config.toml
train_examples = 26041
gain_aug_db = 6
input = "waveform_16khz"
num_classes = 12
embedding_dim = 128
norm = "batchnorm"
init = "torch_default"
residual_init = "zero_last"
optimizer = "muon"
muon_scale = "match_rms_adamw"
nesterov = true
batch_size = 64
lr_schedule = "linear"
final_lr_fraction = 0.1
weight_decay = 0.1
Rows from block 4, named by matrix and row number. Rows with one number belong to one channel. Each number is 128 + 32 x the weight over its row's rms, rounded and kept within 0 to 255. All counts start at 0. Numbers have three digits each. After the name is the row's rms in percent of the matrix's.
# filt: filter width-5 conv, dilation 16 (model.blocks.4.filt.weight, 192x192x5), inputs 140-167, a 5 kernel for each
# gate: gate width-5 conv, dilation 16 (model.blocks.4.gate.weight, 192x192x5), inputs 140-167, a 5 kernel for each
filt.15 099:119137157138145132105142089130180106149097138111136146085124170047129113156105144147121119140183169085126155122099103129104225130124076131102131090128150119055137136115104120111145127175124109134158094148121180148088155100072128101073111178144178177133066195189077119165093124090157133116105091140120126129170084103135098180156091167134116108037195113101127065113106135140127176140125159136093080104117189174116133102173
gate.15 101:081115114152115068125141098112137090123117130140111126152161099132123078184118143072117106171128158101121101204084149096152136159130202089103139095172131124142098109128107118165143169109142099213135115153114145154172093119157117123135124148104119154104083096108123146173112059106123148174167137148156196149110101121146114089154160163131098109156117152121123172135134160175188142151109098114162141160111128054149102030153
filt.16 100:123122217138179122198109120137103136157082134090115130126131143105076113117177159150212195102129136116118100112149072114119058152190075173159092133108155163132115112101083207099103146148091153165197111087073112173161144159089120094120164113159084065134087171148129107172122137087123123119063123077149082064117132115066105139106141125148140153162131145132184183139152124149155102138075174145148142143130119140072137136141
gate.16 100:115141112112102143112159190178081041129150115154151175125155071187126113114128114149108156123089101191174090089111130170075144091162168097156132159137134137131145119090100066172139130168134099152122123104170093149139092113138138175122206134100123158162096167097145141130120105112154157130145134072114100057114132145106122150106128100114121113167152172163164141127131111126141140122097135151089119179140096112134111115107
filt.17 099:112113119189131106111104148119136151132094151111170108111146130158175139175133136128153202137078166136064114094124185143117161148157088120168130117114105136157151128095187178138049155117168131123108134120094131140106097110133106062117115091163144132143145159100093129133132112108128083126126128125124147096144089077150126127124161188105120022092113088170130159093130150173153159148119160151115112142101212099179134062103
gate.17 100:100152115107135169147117093123137127153102199113136152126089096136161106105185141181148123117120143125163125134119190118170128120186195126166119101185135170132099156160131115139148103179123214161132161144131136101122136077150079169151112127133112144134159126150084166125155133093109060167072163145172100150086159095136164122053188185096155112142119123124132134129117144109145176126164125194107139159065118168136185071139
filt.18 100:128090121143100128147105135155153127144108115091117128138118130147138142160090116131144099117116097115186121151114123209093103109101094184096124134114160085121187114183125161096130090105120136180143135112123184097125090115105094057164111190153149193152104088106132091018102126088125142133129179099124081060147129108143145122076047075096152119120084116171131094129091104150111117146108093103116125116107168169208134152160
gate.18 102:082132135105134068092106107144098127093130104153132076151153128188113101161153185088070146155126116097138085174146087121108160114156152161128135119147195083178064108163143132129158127169152135094130197162164185139173128110114124153128134096108091137142101145150119044120098112111101117088151145159114087131148107131171105155154090139194124085151077204036079155157137132136096187119153077161130088097152146117060169107098
filt.19 101:142113105107076152122175081162082164155133175120168152118095134126149061077101114160123116159155157121157100084117170111150163210121113068133134140149155124154089068162112075094100113134164108126116076112078188113096053152161133141133173162088090099134145148130125157086076133158090098090161162141116096134129141108119171118099113110185111079147173230120159103119121113105127093115097132135159114196115160136115112099211
gate.19 100:112117157121081116153117116108105117168116081142154135113139180096106077087154195129092084157118093202132166092151105158140080150137135179089120104130122095150158106067107104143166119155144122105111076137152094112096104085110144091110120103201068136111185171146154138127173171165095141125098079179125134128211113140126151145115091161143133120120181145133134123188085120173140150150087092087129128130110148099113131155165
filt.20 099:127121080138159147102173136116160125048119095144111199127122076110165111097143121116037169122183179180160148126103178103151099147160119107170187055161045043135115112161125128111119169138137143121154175173121128114172112105122168120126181104117172119153114101155098069204172163205030138157119106147115056111135066078111130139130150083121088177163113138125083172132156113119086148133085129151152211158113091129135037122118
gate.20 098:147198108140055118138098113156108094088121172168121123217148163154118162153159189159133112185133125153150124093118135168140096080123065126117079193102103125183126091107109123180133138108183136174124155137105163077130062160146135103147170147129144145118122131145076130145179127107180094097074059100180111143167110151176161124118118085098147145183117100111134068100132125153129154157122119152132171121151091127111090078147
filt.21 104:141142135163120139152118103107097151067106083113139133126144137129100104145144070137101116163112151140084077150119158100162119098160087162070145133107101145095111157122114116116128142134140109100173147131112080134095204079079174123135140155200158145115107096130199145115091141142133172147130194150095162145124133110156143077136177154154143171139150124138111142117118110121101128141107158133108168074148130125120070087134
gate.21 104:195087116112101114117177080151141137130116107112100121137091147127107110139138128082109158117097189095110139095159126103116114130120146165147112126099119170101114208113089123147152159103157110125152137159089128162175112194128062131146142058080120084207112136139077094158125047216112096126121124154130159118156169098128170145075115163123109155090184139097148122062122111117154140141135216167123125210066143050222098153145
filt.22 098:152111109172168175123068173126120169148033099127138150158145113126112100158156147086113119024110139115124127069097141137109107138174167150114156124110100143102184113141078171145155118161111167124154147179153159139177186126089163119125178137110150143165182136110175100133119134156163133192140165116176154131177109130130085087100244142136104111178080098110162160131151112120124112169130057113138117142121099130158147082184
gate.22 099:136120138115125155156148134107185116150113114077157171104098126144124108168159123094138135124147132189154179118147134096105125169126107090116064073118164089119128124097125150090118144122160157151110140095147174110069181102094132129165149162110145107195120201140114131105116114126116163116111127153117190180182110117145144120075143168179140157131179131155187133117120101058154157139162144148125127149137144116094104137157
filt.23 101:109158107098094130132096106127099104071092086173127151150147192192094158131144080113094141171208072112135125178110201160126178093164135130122116144142119075138082122095145135126150139139087116150155125079097127128091102111075161171156112120174133209142146105091139149134137139140119195109165103158161132123095165128100131064134107132153079101131115124106162191147160133144162071115163144123180117095090114050097181157112
gate.23 103:137109103093087164094189162095136075159085124163142148126126109140144223152143160175111132094151122195133125094136134111085095116181154097148142171156160135103104181129098133213164150144110125147108127126132173085133129084161126139133152109090095086131141190156130163091161136171128120092125082141147085090089118175146136185105177149169142164197165151110157138103138128151145086152127143140103127127111147139135076146190
filt.24 097:151162115104141159127115181144117089101130126145106068128118100138118155121162087182127109161181168120165095090088128144119118134135175160130134129180104094095168135207119129121132138119167197147128143159105171178121104143103130105133129113095149123132105063110127104187108072054129166115185146114121167167165130181113160089149167124154101127186071134122117148125149105113112133129130086146142144117054069068164183052095
gate.24 103:113152146141112132112120099097149148150089090142134155096093172176120096130145135165171120175075128069147100141098104080146122153140182123144128113179102084139120098104080067134111131091135141130179182147097158092129144174174183141141102169169148135127173131135099141098082105162099155089083115102155104128127155121118143109161098159171170122184132058123176125130092131172161123123180163173113196124094145134172170173183
filt.25 102:107208143129131100179110156105184128119142139165099170162092120143160110131132149108115149114121177189128111146088166182159088121223175155155152145146168157111130166092166135145119104109192159190159178123112092130118096108148176076115152139146106145111166148157109122128147117161131134132193164152086132069204148152078162077049088129112159179142131092140137162137090112155205147080118160116158108183133166128114135073137
gate.25 100:117091152075077133153134100121092129096147138086155100140118159070173138123105180127059024110147065158114113113171187044162161118139123136144141161075117123141185057170117129114143124164103124147170128101124134055131141154118120092130077142149097113110172106090109103129155155185149110117083111126147138099147085119114153087144105070112088163104121057158094151165130192173125107156121083115128154107138200115148155099196
filt.26 097:139108101132119168107192140088119114158132120157105087185133137120130185170082147100127078134185125094116166134159100154126100137122088156132120156117158124139118138178112069108135117145158085169113173114133148103133121159117093172133144130156130113128194098122165099127074077141091162128182135114130140124145181132104074150093111094110176142126092134140093142155097120131128128126088134120136092124144148153088142124101
gate.26 101:137098089178135112146121097141108154121118120156178149128099112173171129106125084127120164129153147094155116130115152116094215140122094133160118159132169145089149176105174127124109184125137134134150150096155124185083133149199072109134099168184120199127110166119075146133137132134107102166124138183192129127126100139139143128136060150165098170119090087134144143129127119189078082102176095149139056138109099135110187144115
filt.27 099:044109121171137159151147082146108101169121142081062134153110166108163197135157090108109108153138124146149146143150106137130098135055129124141121141117088129107170129114131038122131160140105138173091189143140127135149122126116088123156152178112112153152111049101144162201073127157122155104034140087074095106099166115224181169138113159115160157112133152071133136155115119157097127161100139163131084148126204157138131128092
gate.27 102:058127181091157113170107172178117143114128150098122081129173154155150130129116100141127163133148172174133086157166061122156188121108102131115109081141125183161209141144124165137173152143094139121176137150176135123173167147100125154162115110146084144113134159071162110163073136109158143151218167175147090143112142137125188145175206199155126111065155099124158123170128130103132104146131125158154141119103114155132129114126
filt.28 102:111189123138143099125121128178154145082123135116144131093146073093108146138138143099126160147122135116201116086134169134122113148176166094165186128133094138174170169102082138079166089137151153176150134142115100140168184119119134100089203113153119101083153116114169171140100165114149150119131054123168092200154166106189128119101113099101054106198033099101160184144086148126162133105149093140117119152129134184192153046037
gate.28 101:099129118143124123109115108138132122164116123121107071127121075122077175101095124110106077121184124169160166150121123082154188110166153062118120077131129083137143119126170103102115132154125115145174100114111142116066103134056169161117146142147135142153119132164092123115074151137116141189116144117083120163070130147158148165160072093111160124150096138126114129114131079100100190098171096171130127130180079139158132163097
filt.29 102:152139155068141079089170162116127135066187170134123106148145098161135139106159123151101115124081140054140102141141077124086144173104098156093160134171163156112118080136151167088136132143103133137100060170148106144072152109179152111116142119132106152146171093132103115126115106109098131135160181095070160158107080148135182098120120096128050096109147142090059143106166207122093110139133110161141123089118148133146104123094
gate.29 100:136172127167125118143111138170134078099075103150141164133120151144167167118166094111115162120157125106132115121176217132089118165117122132170163143080111167124118122092118091125159137156168138153177120178122180146145118137120139161161143105097124133169072159108148100123091146112099112130181120140096119161118150127146071059154095104143150100103114165130126143132140118170169146079122157168194183179181149144081092117080
filt.30 100:186166128136151137141132143119135099136169136175088125132161159094136101143126178164118123163143153110114204141094107115167189174111139127169116124144158193195141090115133155128135089111168083111134162114168090142088101191085145096110134113172099160129149118209120160134120126139101157110098112117112117164141065089149186161108097116174190102159099141091068141140142164177117166101092118140184132072140132127083152168126
gate.30 099:131140144109097155164182150144127144080106069050156107126106085099096076128155124129099052168183170088125128108125131055176119188126140113048142107207176103150084176123100129170156143179125098106182160181162166096133134115117084156143126076114169130179161109117164084155102136145168124163081189132133130117093152183086104136096123171166165147188137135165116105155084140136157113163119124082106109150105088133092175176122
filt.31 101:140199182118160119132102165151062058113134143128169165138095112078096084152151108180070102128106115148148134150076114115166091110170113092151107213105145177181113157119122115095127151130091145154138150104158104079105100177162101115154156140119134138129113096182093105179126139085154100073099141102110116112077113148098081154144161128168080174108070110136152187121159057139100095099111151156134121124169120176114077097160
gate.31 101:105095162129118117087176132117124056079102098100137116161172116187132158140105102141172189079153125139123133146093091104062137011127150156042167155123130160134167158068097150120172104159115123164126089138113113197076145140080108137155082150075156107145153120117145131128109155101111152139176137164164190131142151140157104152094087219071141141174045097124070058113087097121162136132145164163127154102157127162171154081094
filt.32 100:163139094127126143149132113134132089082190063105121147123138202105195145150134117105173142124052177159067102167115146126124094155152061127137154120155129106113110090136171142108166167123098132175084081197100127074135105144112150120158175074135124179168176163178104174060108105148133095106098130143084114121138134143145152081073096093079126182117102074154127144112139126102058179104116108130066124149113106134123129154134
gate.32 099:172084120203136094074069052116102145133130116127155132134101133119130145165104126132136147133141053139186084106094123108146141107154186058087083154172103127134108110156146172159090162128179127157153152141121141090129128122101142175126163127155148144073130142139143145217119125119109179095150093145142144141178133112065063096138100099137112154187089137067149150112110122186173150121028131039143093121171149165150102114189
filt.33 099:111174105117136061134129139136093093041040113181161153135120148122121107083119117094057114125123122122174122127126060121112130115078093207172158124184180188154136079100187112100131133138112131142129112142101123116075147136137155222119141117187138094146131107130142098097118112088124094155070135134146150090156087145075098144115155140011158070068106173162101099104129137098107154114164092080121141106128106120139095108126
gate.33 098:141077110166094099139100105088110104064101144141134137121078110159129112136123172183086093129170073134127159107129108171121122154173115104133099146080148104107124136176131096130113158170101120183154127110100102075100087116131097127120161181127118106183141121206173193144152137174137138174148140153106108199123122106121106092052155141255160139192136194127193147164109116133116098122114065102118084112139110104138074105153
filt.34 097:084148119171117133129120122146126123121149101096120103079110121107093142106157125120078164157082119104139173170115122139154070097151137095124128108151056167122132103097118119159180151144106113125163149137180169156107165095138122137130063140118136064130085075139108042092105164111064081126138154142126071101141161124140109190219057104199130159082189162125111096112123142113130147139164116107136127146117151140139143116191
gate.34 098:054124110162168121127116151104134146159157138151155163144130150155107127180159100128112155147119113181137132093112122099101175121121127147156155135132082180204159113111141127120152111125111143144099156121159108138121124101092155125089152110145137146144187100104114173198167072152115104127081088164140113193133116075062174130123156127080141142094160122087113082118137129156103176180121107080058071136097079090061144138143
filt.35 100:106112101142125106126123125107202115114130083147112152133153041131125104129146121179075103172146150126022155136162130210156130128162101116113133141161081214114121106147090072162083127119110132137122020152136108110084135100092172125149187193114106090170141217174120155188119164137174195171122106109067134087134124139129168146100139131147170119106165167173138160142141153153110083107164126144200111124175184133079092117140
gate.35 099:169169121131092106097103112134172110095108081166116124088168128141148145148113100087135174133163183137194188146115133120134215129124151102146083090089120112165098082149145113141070184212087168155161146158130161060093076101146086118155118128117104118152096174180143167160170112144144127087146113068165075101081127134131135209082135146122154129148176170133146101167146116153143132131127114141157118127120161080104146168119
filt.36 102:096132124141162125143130119109021143124118095169115133133145187134151158173162146154081100122160195125152141149150126141093124128113150141151110136120177139158151168122095151103146134148168141110204141110112089093163171129131064079197141136127109142169156106043131124107159140054144111144173110118127134068099156124134124126103139181146156142140175155151095115189143112138128094076150134140102101120159078191075105173132
gate.36 100:076108100182173131162170153162172112129094075132098104150113127118150115151170126125136104171168165084024111099124195155185194156108135132183089084121128122133104103163073084162167160140143123133113132130174188165161121144115126116121072053141138126113168142143098158127074126120113112109064098111113139130074132159143175109086145205154121137156178153148105112185133169099135136140161088106119123079076104122114109102158
filt.37 100:102072154115128125132121128109103117109068141104112096113095145123152122124140130146110086118131144117063133190174165078079083148084081144099067142133105101136096113124123155095117135133163090081072119146175185087202126175129042117176147156110076121088133080119127082195088166148194098146145133172140123131172183064160167099181191130131186138112163097147089148193099126136107143121100198144080121141108087086155127099124
gate.37 100:100121147119115092103167113152125159081163143109158132119127076177124156124123152133130129124125163138060105171127181104107147088070161091122136144119208199043114108212127159108116154090157118124144107150125152110137113093153135149151183138113096105146094128140106148158109071150135135229193119126098125118115152167091150036137194150136118137153120138119108110125134113092093072148102137167130100145176223122133136120112
filt.38 101:109088094141128169152071134183124101127103172114162147127145135170175079129151084174126114141110076135123139116111094156062121096139156208129131130086144124151146112104130089114121106164127153127202086100166142187091156122086113121132083155095176179180123132106077120099113159105163140089058148157105167086174164141198128122082128104131129049122080139142143180134140098158155070139148150176132081114190147131123126112067
gate.38 100:119113113034118109051172172117053085084136200093045106166111138105143113081135103121135132161150151152133163088129064114125068097132105142130130141078095156169082144114103155160144109161155152111143195192122100146127095173161086098105158082126121155113111140177175071137189133100120126074164081156109166182081132117131060136132122127147130081096129091113111132152146169182125111078106165143140071097144105144132175101095
filt.39 101:128065132063115077144076144123125156082110133132105122150126128111190118130145121123087155164150080095073147159136151188142152112125169141137164152074104160103140115152145149126101080117099114143163092082171101136115098132074091076147131132167093122168131091147112121122170092118092080148099083122097118119126139090093165082096175214149177107108124091127088129161143127114128111133110167123114119157160177221152133101139
gate.39 100:113145140098086126114130100109128120162132118107137092108089194120180128099139132176149145160150108130154131170175105122156151096158206092136061151082125097120087086145105130107120118191111145149145111100192166186122120108066136112114127131132135161126099152160158064209094152114068188104178144106143051187117183112141094151077077128105142140128127087148141168128102090160158012107158121082141172086114111183107155133095
filt.40 101:113150138098123178143133113157110108154131160165163120108148165174102127101112078121107095124155140179159183085175136079115112133135183110111119107110142126103103125066124152114149180152130131168158136170103147125144102115109136181108101107150098163127073124105093098148143121125120127123198182175128140122141157068112146111144164170190120157163156107165141158098154147121113088145109094152124157081091126092091143164103
gate.40 102:154117120138096154110115093074155132091073142137097123143182086121139179121141150166110219110146119132137110142108125175164092118099106129086135120116162164168169108184153142133127093177100121176168065095152159121106147108101066163079197132093083136087089184107096108156141086091115153100152122121196102124135153102129084165146106160121125130181141193045123153153135109125108146158111107097123126072197125143108133149097
filt.41 101:093097137124148095138101162164149085143174090201091102097093156176123086096133117138098115150140165133146152118125105118158081137143160116146146119088082121110161195130118147123139122092178163156111115133132193133143108147024154137158129089146127143153122110092117047062164145115120093164133108146085163098156117102095153119131108164133140119065188131174075126125118178120150168103128137068152131108120129096152117104112
gate.41 106:113135127106070053111110092103148119115110126145136124148183163067148136139126132124117098131093114148126166159109118150177133103109121160135154144111099180193093113129103156178145105154098049129098131166118121093101077121081157140131150140122094129083163143145105155117105175075115129117107093151089118113052157096154082183097103139106179095039170193142163097120165160159102198154159152137112166081151117162097137106142
filt.42 101:102161158170148161156099128161183159105154102102131147126123118136140098190124144126106146081122126178151138119212140071169094083129084156110107160174086119141127112151108128107088112119142134126089155157151127083092144157111123121125135153090134103171117185160174135173154160147115087186135143187129067120116104055146137136155147110106132189124170099136147208135113118155114148120129138138139139113120176143153116119119
gate.42 100:094086159103121131099136166128123149171105070101098142112165121177131146157111130091119106082122124113161201202122167100202074114098193134104092110151119171102178107125167152121148164139110122092135147169160144102103132164094159167144108118121187145136171115167106145084168103147111178169102073173152178110111065161126159126137115126119126144142114084082088070121188153111140167112106102180077109148136092104193158137073
filt.43 097:123095138145132145139141060117139160136133057120166122159148148071142177159105121071069130140146163139215115098108130147146147146123185081119109120090151141133089098129148180187155107135110146134165144185145122069117097128083069124212105128117139128145129129078063124139124166098109164151159091150127117175167164148156134061145108094073119140136201113140114069147134136083116126167087069127124100152117159118099166108122
gate.43 099:087107083108115110138113114177097101129109179156119160115158111155166149158141118097130109146066171152143184121108108092134154135139124094094139207137164194119054148083162110145054130136104112098146083124192138086127210137102161098076145098134143182164155158087101093120164151100095109158142141199141135149144143146138176150129177130130122139152117117167106160178124109064162099136164089180151120225122093109134075124151
filt.44 102:090127122116145051157182130106171131122194082161106133120108141131082086163142095138123154154178092125158111125064098084123162085173151140144141174056108196180110153091116078183155168192147128100151119159109110118102081094137121136094146117116107131161146139064159083078112154157100105167074089109141158084091126070125074174108134141127129128135173169054153108101096091096140122150091128120161118187109130180053100092172
gate.44 102:060123100131074131147127153122149085099127103078157148084129133103120129164080172130083147136117042108175126108148163176085196115136102125189149091133126131177123051208154072103111123070062136169127132089140086128097110062089121140136120144090099107169134145126106066102149102113147201156182110147139089063083207083126145174129142111096139127091146126070064080158163135132148089119075091134141170086116178141120081203149
filt.45 098:163139124116103131128160154090090143139127153095137103112110166121127105123092156135123148111156125096085075133105132121129130169159079151158112113096096134119105131180117145114142167120134060155128121076162130127133109116154149128142141111138135117153134154072078110146121132085143198096123141129113195144128092167166116174168115193166135092179112139124145133172120097142101106171121107075084121148159115073062170156101
gate.45 098:102163133197097111152085119070073162124161093165121123120138142095167159195083110154159142126156154162111135129114106170086134138144160135112094151111117186097062170096107133093151149117147162195102171080144063157099142110116132086132127105148134120165126067107133141076161113091155109135144096115128085078123091116154173087133069190191099122126103111145123124130142163191086127101162154090143147137096086092170095176129
filt.46 097:120135136118179097109155122115110150249088146163161138164161104148113150199128097188144133184195097113191094145127151090174126086117081125126109124159120121071100190152132140140098105056144114107175074207129122094105150147126117143103113111135199086109117155082167137083149100102130086218117161172143126165079132164125150122091123120102184131153045110120086130141087128139132140057118145125129140099151136103124102105085
gate.46 101:137144145118127132143132133169155104055125103214165102143113121185152215108131165118147153188167155163126134163123152188147114152163151103097082112166145120115155134112167201117126146170118133180114143150114136132101116103135146125103151089104166121167097162117116101124152149117106139104124144124126126159150134115110113082123189122105107083161099151111118165105121121133154128074080088086091141101100157055106119140127
filt.47 098:098158135133108161126124103084182137191082130123160100145084110158105140116110128198136089191109099104093166157171138079107098159166183097164116090148151138149064122180132175181133156109114104177109114119107172083121103133143126174054113086104123090159089137154125087173145123153064159154110114128099069136069112150151106155107137141149135078110161189138134131119109139099117155168190101142126175160096111175139146139172
gate.47 102:135125086078091151148180121059081109141144107106115149117148130107094079210126119107152127131166143129111105144128157100164117139076116099108196096132072109157128037118126147142117100165132174136106098111130102129079105187140147164120123170146165146137134106196165160170157125157167112104166065136155149182111095100145140166185110115177167147148158155134106135134147151183103143150144168165120154156169110156148144175133
filt.48 101:079155181130123095127158110092149183100141226151182126175172125088084179095145115058170127144152153162137097126127125125116096119147169113135153130163112130145111121077149182116084125118157158205234109097106169118176092172144037107122143192157094181141132123193131180096110117163146124096096074109102150118133130144170090151089087112153075165125079125128151179115067157090072178126104132126155175125112124149185157056068
gate.48 100:099143113119119107171161148099110093134074073148162154069144046135093142113134124098115107154129084143113058167104196108083103149162143109161137128126097115133109158063118102164101199103151146099170216125164129183102075163121169090096149161180185175154141131138125138085107124163123148075134111080087119136144109042091104137123108052146139074136070081106105188064115107094136136111078109146140178144157163100136116216179
filt.49 100:156113120164086097118120088125107150090148191116151091119178187135085136163152138107118105177146138136143093129104202127104164115072136146124094156199145150127171102053118179152120127109089070095064106113147108149125150140157119122154105153111089073096129167043092108176134108161145142097140110113178145139129101124106143086111127148177164135176127141114143109119127134176076088144148154129100109097143155147139168173110
gate.49 103:083160120130151163106154143099095143160159120146163157154073204148106149184167123140138146119176084117112096088155092135096152159120104127149157114135125083106084095072127111162155145137174115127172122149127111097209135097136170076141099182175124081147115135102159124151088121162149085107157186130146139139165104124183165143101119169113161171098190085136102104166140135166150091131146096068168179172108120122106102086123
filt.50 097:125135093133104083136088156109165166125131215162168132166095194129128195106150130097134169157089110175100086137166135144081120098136094154132172109132140200172124135128175091139053154117099176170126095172123134070126191078143159091199114098155112129115124162154096099196164091115107140116120184204122177105126089155177169170178128118147184174104145089134091133128163138107078073109094117146112119134099081108126083093126
gate.50 099:077134076136134179098099179201126090110133130175157093151171160077173053121120150174172149053108123086123148109102139170091163122132062137089127129054072148089149086098152152019124125139141143120175096100147084134058120122155149157094147079163124132118135075190109151102149139140138137186178097136082141046121128163081073110111116144183199141108177165128119109094123156099173119094165167135110109142153150080150094121063
filt.51 098:130186157128183089061138075103102109108101157144161088124166134120100129128175085121121156196132139167157174086137129117092140079179126125161112108103160147155089077147117167125085136156195091194105060181114156129171125062170146082131123146128102113083085124140131124142164094120135104098090143167094127105136121177145163139111120150187096173126112180190104151104144134090109172146099144119162117120148118124154108115111
gate.51 098:156130093153140090152107119168120078178117091122135198125083098154188107145083085177162179136145125144106105162196146115144165125124165091181122133109173153118116125089091152175113173105125127176085197091151169117170045135117190038130115148103160181177190076146170141107123140126100125194166098136132150100176114136138110063102108113146116143137125125125066091075125107151116119121095121159120090100145107079129085119168
filt.52 103:112135092151114083081142125145112085153174096113123144141101149146124153128080135152124153098182104124135140132142104175096151059143149145098147132153097118096126102169099135135136071135127147097189133115093051138096168115165147148150161105163184117138096120145115153145129139175133189108181190101147108145094115166109081105093139132101135157131090078117122036103128098173166127104128120117092138058121127147113055117068
gate.52 101:143156112089157149156140100082094180140154141157152109161161117154062137119160111162106123145146116138098131123123141107123202138155106121173088149143063065164175186127143101202097124098192135139164119167134135145123166133041112195122209097125106104144102153122056113171125112104141161127094131125124070091165099114114142061125189116104199094134126093149146145169092108107135047151107150090161164111112170136153039123080
filt.53 099:126124124167166110071149088141138119100102106127147122125126155170168154067134086107135140152133129137136113107088061200138103163179142122120117154175135120134151121096150116179136102106062103096105116120133121107215124086109126087131181136137108109165083123079103144119121171085120101109163117110134122116125128088175111111153090140149089142162119154123080104111111110146151076119096076133109137133127165050169132102116
gate.53 099:117100081095096118114096092168182170195188091131127157127168170130128170134178168141096110122123153173116098157153116130122147143146096130102125133168134119085103115149144149116101128118158156116140115140170142112126136196163092131103081090114062141083132134170180108119141138191114130107133145147112100155101174148128132127123155139120122149171158120070158143142147129128104118116124141118156090138141105083096142161109
filt.54 104:205111136126121149107113109144061162136086130212109150143167152151141140150192114141149102063110173143164156154169154152147071197164205161107145103151089132075127119171148227123149125089130072154105107131115118130119084142168122094118127220103120094162231126128176148132115133178097132154140097172089076122126142172063124112069124070035097074178103176119098159115106152151123179107148111158128084169115149163174177131164
gate.54 102:108154049153115106153096113085205137122119110118115134113083082082145178174143120163124089106095107109147127138194118107130120129131156104093128192113134146128127173111140127114042145113115133143113164111069059118117085088117060109137132143093119054115078144146103145196165096205158076184133148128132128106110130146117129120128106139079121196036151085141152111070122146133135119089166165125142144084123144077187086163152
filt.55 098:142097128147120121120075137183112144165120122120100103164152088071130097137115131090158067156106111119127113179088139122121096097097214156109120118125103086068103156101114137068162128145115143073162135116131184131137103098125075101110166214162114122124130143107111080079094090120163163114135118110142199154166089092099127164114174164105154148171188156110165128156140095116129075141096116098162123071123192153209106107107
gate.55 101:146150129094152184103140096119102066116179093176117152199087143170118171160110110148147094116099167134171102152164157096118135171167172105174151107130181110093097078175099185108098121130110090125173099132132136092094138128137123127138149118095167101155118105166101165166094114110132141117096137094143135128134114109106183129143174058187175089139097134093114086119162124101160109123139105073132091125126169098063112138166
filt.56 099:105143127097132102130107128154126187152142113143172091111143115129111106127165119147186151136165166136081139122105156162150084157161134214104119118180133097103163075080137159185189120175159154074143085110154153166149065138073140102133174101112174107146169164192144039133111114157103171152114154161096131123090112161164101134112148112157074100152146156129147100110080162155178132166148124107092216141126178076130147165104
gate.56 100:147129061111144104105158155146101067025041190133137083118171197193055116087093160096149150160119141080138152139137100145135118180098116111180105131080114135157105149179083162083138157154142147145117094163142172061181080084146065083161129135140163080164141082106063205090135124127124093101081108102134158144126130124113089100105131150124131127133116137040163149148079145087088157101161126112092120096134161110100140122118
filt.57 097:164183125126128086078184093154109098109082106144121141170063147094142088108117094077163099144150136082087106133101118132171170142120120114161094122109166121159137111148164102136109147111133129096120136068127210113177107132072206100098099146142095083172178160151059189073107063125146059109144096144140092163119131090119152054083160132090124100110125096141154046080106136127127096127111118129141163166148099131135091156126
gate.57 097:132109081112112094125144129124098114196167185133085109116184086082104152091156130137126095114109142101139137133128140150133089119070137132090109098094139075127119141144135094114160109184148081113144112197113106163167128103153162144151148134134161140123072131152134131089076077060186135077140129117086098161166205140105118141143165160110149160138146102160089068118078098138155158113140115123125143111119130171097142126206
filt.58 100:114118133129195132154117131159103092081138072134108066126094191126086100116136085092192160176143105122164135165095149065123122069115114091156092099160168105189180146169126130099094156117065146126104141106097174117156124163113172137129080112128133126176095116137142133140135105086149111144046089108124116121078120200133113146125122159141122113103187070133182113140157135146183141128166159113111131102162174141117144167162
gate.58 102:103084123077167172138152090153127149111103140131147113117148127144079142141140133113171126184179118159148141109172114121155095183196158147151135224186140156143193114113102108119127187168215160119149119124154115066160123117163148138109174156119116121174113163125169099192099125149122125193145098020181125060093158092073141159114149168211161172122180158191109098132115160167111054079138145129137180149135168135124127168129
filt.59 100:166169167131141070154148120170114117101182142159179098175156109066100196158154142111112080123110137140146115123078079125127134130116145060098155095065194161175177118083151164179093140128137101070111123130095124095119136138108163135199149157109106107126138176096100151123144128146123077121185116057132103133071131094093133118181186158080070182096132131153089125115087157112113079121106152127140149119170151120046125134186
gate.59 098:119099185163112089138093137135068101129199126107141130121136078144125080091066100087112070108150105153091095162082225071095098186126107133138125122093113092124135185113124158116099105103181087190074113117145124172123148130125126080171160128111144124121132113124139108171119132180144139145140122148127114162130095050062123041159156086139050092117176082118109167129139133148120143132144112148146126133153128130163093121096
filt.60 099:124116128174166162197085163117097146153139133158070172091110115109110108113101085131172129128102084097102069148164155090120132100166078112172170072126110135167116161140106106178151056133156107161185151124133126163055147092138085157128104137141165145113141121082059124198057122187131084116145081133177109146157152142129123080155096129073111128105180142099106136113140117151089129141151112156147136140127140094091181126170
gate.60 104:116152139135168189101113139113094144118131133142158104125145073101140117142095097108152104168079189092152122143115095177153107143097190133133122106150053111134134110129134127072193057166140127143133189098170123132136103155158072117103122124078191142106104090118166117177155131126075145120132133041142129125144063120130119114119151090089090100120099114163175169112132151113151188116119112103117124134175142158096164076063
filt.61 102:151099164139159093116161167136116078132135123118119136082131149126138117091145094109136090132130150137119150104113193140145160128110144128157107100072136097090139181125183147113109172147160137135159150109191140114136062141132078141171086144131124163086145150130075134141137129081140067126070129168089181142157141132128103186161099199117113126118128159146078151109166123136123111091096139089145147138045135128150160052177
gate.61 100:108099137138152126153105067128118070122111114138134077128107094144084134132127020113084094191114124149169134118197074146228101129167164085080159182132177105114195129059117137120151153117105164167098178141179107093140139163091163100124090151112130155140102213085085175164109129115183155117131118147120129158135115178159054109147089138120131129184179124105187177118120136160173137114126089115099101120163193073113155076204
filt.62 100:126185182177162133104115107113114151104127119114097131175145093116124141153061103146153109116124177141184187127095089125158161175140068114069114119119129097125129140111156087124142119102103140190177113131080063130125122102070097121143140097091069127132153080124129125245184139140156116182213099098165159127131157133144082117085165081115138166086107086139184125106146095136130114083100092103129124164107165135109088077099
gate.62 101:183038173160135079123103137138149144103080123080113144105090091188143116124127168134123148166135179171111082148119151102138109125158119099096120117121172095161099201182111131132133154098112159176091143098089205100142170202125155112185121116140138112130139166145161134123109069174077123146133136135054107114154198105155138167117094128090076129152156113127107161168131123117164120137149137098077122175065088132109134072092